{
  "model": "spectrogram enhancement model",
  "dataset": "telephone keypad tones over noise or synthetic speech",
  "train_examples": 39062,
  "noise_aug": 0.002,
  "n_mels": 64,
  "hop_length": 160,
  "input": "log_mel",
  "win_length": 400,
  "task": "enhancement",
  "loss": "charbonnier",
  "arch": "unet",
  "norm": "batchnorm",
  "activation": "silu",
  "channel_attention": "eca",
  "pixel_unshuffle": 2,
  "widths": [96, 192, 288],
  "blocks_per_level": 1,
  "block": "basic",
  "attention": false,
  "upsampling": "pixel_shuffle",
  "init": "torch_default",
  "residual_init": "scaled_by_depth",
  "optimizer": "adamw",
  "lr": 0.0041,
  "beta1": 0.9,
  "beta2": 0.999,
  "eps": 1e-10,
  "grad_clip": 0.5,
  "cautious_weight_decay": true,
  "steps": 17400,
  "batch_size": 64,
  "epochs": 28.5,
  "lr_schedule": "cosine",
  "final_lr_fraction": 0.1,
  "warmup_steps": 1740,
  "weight_decay": 0.02
}
Rows from block 3 of a small spectrogram enhancement model, named by matrix and row number. Rows with one number belong to one channel. Each number is 200 + 30 x the weight over its row's rms, rounded and kept within 0 to 999. All counts start at 0.
After each channel's rows are labels from the 100 clips, of 14976, where the channel reaches its highest value: "peak in band" is the frequency band that holds the peak. Only what is clearly more common there than usual is listed. The data: telephone keypad tones over noise or synthetic speech.
# convs0: first 3x3 conv (model.mid.1.convs.0.weight, 288x288x3x3, each kernel summed), inputs 0-47
# convs1: second 3x3 conv (model.mid.1.convs.1.weight, 288x288x3x3, transposed, each kernel summed), outputs 0-47

convs0.170,224,189,188,210,150,211,160,171,170,164,181,159,148,209,175,181,220,162,175,154,184,188,187,184,169,199,133,183,214,126,173,204,163,221,156,186,209,169,147,206,225,184,197,219,191,159,206,171
convs1.170,164,243,224,177,218,213,235,210,215,251,212,191,288,209,216,221,176,236,161,221,188,248,230,232,225,220,248,255,193,188,224,164,270,203,243,173,174,196,247,185,184,241,187,199,239,191,186,196
peak in band: 250 to 500 Hz

convs0.110,164,193,192,193,184,189,239,210,176,215,250,186,182,201,194,211,215,214,239,198,193,201,228,157,193,214,194,188,227,187,196,181,206,226,183,204,218,232,198,225,203,215,185,208,227,189,208,211
convs1.110,221,254,266,202,188,221,194,176,215,218,161,227,224,198,192,228,199,221,131,190,206,229,188,184,184,208,155,248,200,170,153,247,237,164,166,234,184,161,223,207,233,208,216,175,252,169,215,188
peak in band: 4000 to 8000 Hz

convs0.45,150,187,195,166,134,203,222,203,196,237,186,206,236,185,185,175,202,217,168,218,186,208,214,225,156,191,197,188,171,205,213,157,273,183,231,157,164,276,253,184,157,173,164,170,193,191,169,213
convs1.45,215,270,237,202,231,217,174,208,210,202,202,236,201,223,213,218,223,184,181,218,158,234,205,173,215,242,181,240,202,191,210,231,179,194,170,207,167,185,214,194,248,206,224,230,197,208,224,150
peak in band: 250 to 500 Hz

convs0.120,170,191,184,181,175,185,228,209,169,215,239,159,163,212,201,204,220,218,239,165,188,180,238,175,191,211,195,174,222,169,199,183,210,231,188,198,216,237,179,226,204,218,183,208,233,190,206,210
convs1.120,207,259,265,197,192,220,202,181,214,226,172,226,248,195,199,239,195,226,135,192,196,240,192,190,186,214,169,251,195,172,169,234,243,169,174,215,179,155,237,206,225,215,215,180,264,167,212,193
peak in band: 4000 to 8000 Hz

convs0.191,154,190,200,163,126,206,229,199,218,243,189,229,247,173,176,175,200,218,173,237,172,223,202,219,157,197,204,191,177,204,212,158,280,172,230,154,171,272,260,176,166,176,160,186,188,186,165,220
convs1.191,223,250,228,203,240,213,163,214,205,194,205,230,186,227,212,195,225,179,188,210,162,215,201,167,214,232,172,232,197,199,208,226,173,197,161,209,170,198,202,199,248,194,218,227,185,212,218,141
peak in band: 250 to 500 Hz

convs0.39,150,196,204,188,185,194,281,193,210,245,262,216,236,142,189,196,195,197,240,236,163,241,170,156,202,220,206,203,224,203,202,174,221,207,192,183,219,221,255,192,190,217,179,222,202,198,192,210
convs1.39,229,258,244,189,213,217,166,199,221,204,171,231,213,216,205,193,200,200,146,190,179,189,181,152,206,212,132,225,193,198,158,258,207,171,141,228,189,189,190,215,237,179,213,181,200,190,201,153
peak in band: 4000 to 8000 Hz

convs0.186,145,194,202,172,143,197,273,196,213,254,251,222,244,156,180,192,202,200,228,240,139,238,183,156,182,216,206,194,216,168,202,174,235,199,197,171,208,245,252,181,193,210,161,216,198,172,194,219
convs1.186,233,259,244,199,216,218,167,201,217,202,172,237,204,214,203,185,210,195,150,197,173,188,182,150,207,216,144,227,192,201,168,265,199,176,147,226,184,186,193,214,236,181,219,188,200,201,207,151
peak in band: 4000 to 8000 Hz

convs0.88,247,195,195,253,162,209,163,184,181,176,155,149,155,186,201,197,195,183,183,154,211,180,170,213,163,218,175,190,211,147,202,218,143,156,189,195,211,124,159,164,212,196,199,198,204,194,211,188
convs1.88,175,203,191,167,228,192,218,217,184,237,242,142,256,243,212,182,187,244,190,195,192,183,224,221,222,199,254,205,171,255,240,144,283,214,250,181,190,250,229,162,150,210,179,161,210,180,191,215
peak in band: 250 to 500 Hz

convs0.37,240,192,196,244,156,215,167,170,200,174,171,168,157,195,169,197,228,153,167,174,184,199,180,187,179,192,147,196,204,134,179,200,153,230,172,207,198,181,164,203,230,171,214,212,200,165,208,173
convs1.37,157,211,208,172,228,203,223,216,205,239,219,169,293,215,210,202,166,234,179,209,202,226,234,240,224,205,261,223,186,206,231,155,273,209,255,176,186,217,232,177,162,231,164,180,213,186,172,213
peak in band: 250 to 500 Hz

convs0.42,192,200,203,213,276,154,223,213,220,204,196,212,225,164,195,201,242,197,179,219,277,217,160,196,237,185,207,211,184,342,180,194,195,200,212,205,169,171,220,224,209,176,215,170,190,323,187,197
convs1.42,234,231,214,213,173,202,164,184,187,157,199,204,133,208,201,211,232,188,187,196,189,229,201,194,169,226,160,210,228,185,173,233,147,179,163,238,224,193,193,202,242,204,179,232,190,189,234,198
peak in band: 500 to 1000 Hz

convs0.81,165,190,183,182,178,186,227,212,166,217,242,162,167,212,200,200,222,218,241,168,187,180,239,176,193,214,197,176,220,171,202,185,215,230,191,201,215,242,179,225,204,219,183,208,236,190,207,209
convs1.81,208,261,269,198,191,223,203,180,216,228,169,227,242,196,198,231,196,224,131,192,197,235,193,189,186,214,168,256,194,173,167,236,240,169,176,217,180,156,239,207,228,215,216,180,260,167,213,192
peak in band: 4000 to 8000 Hz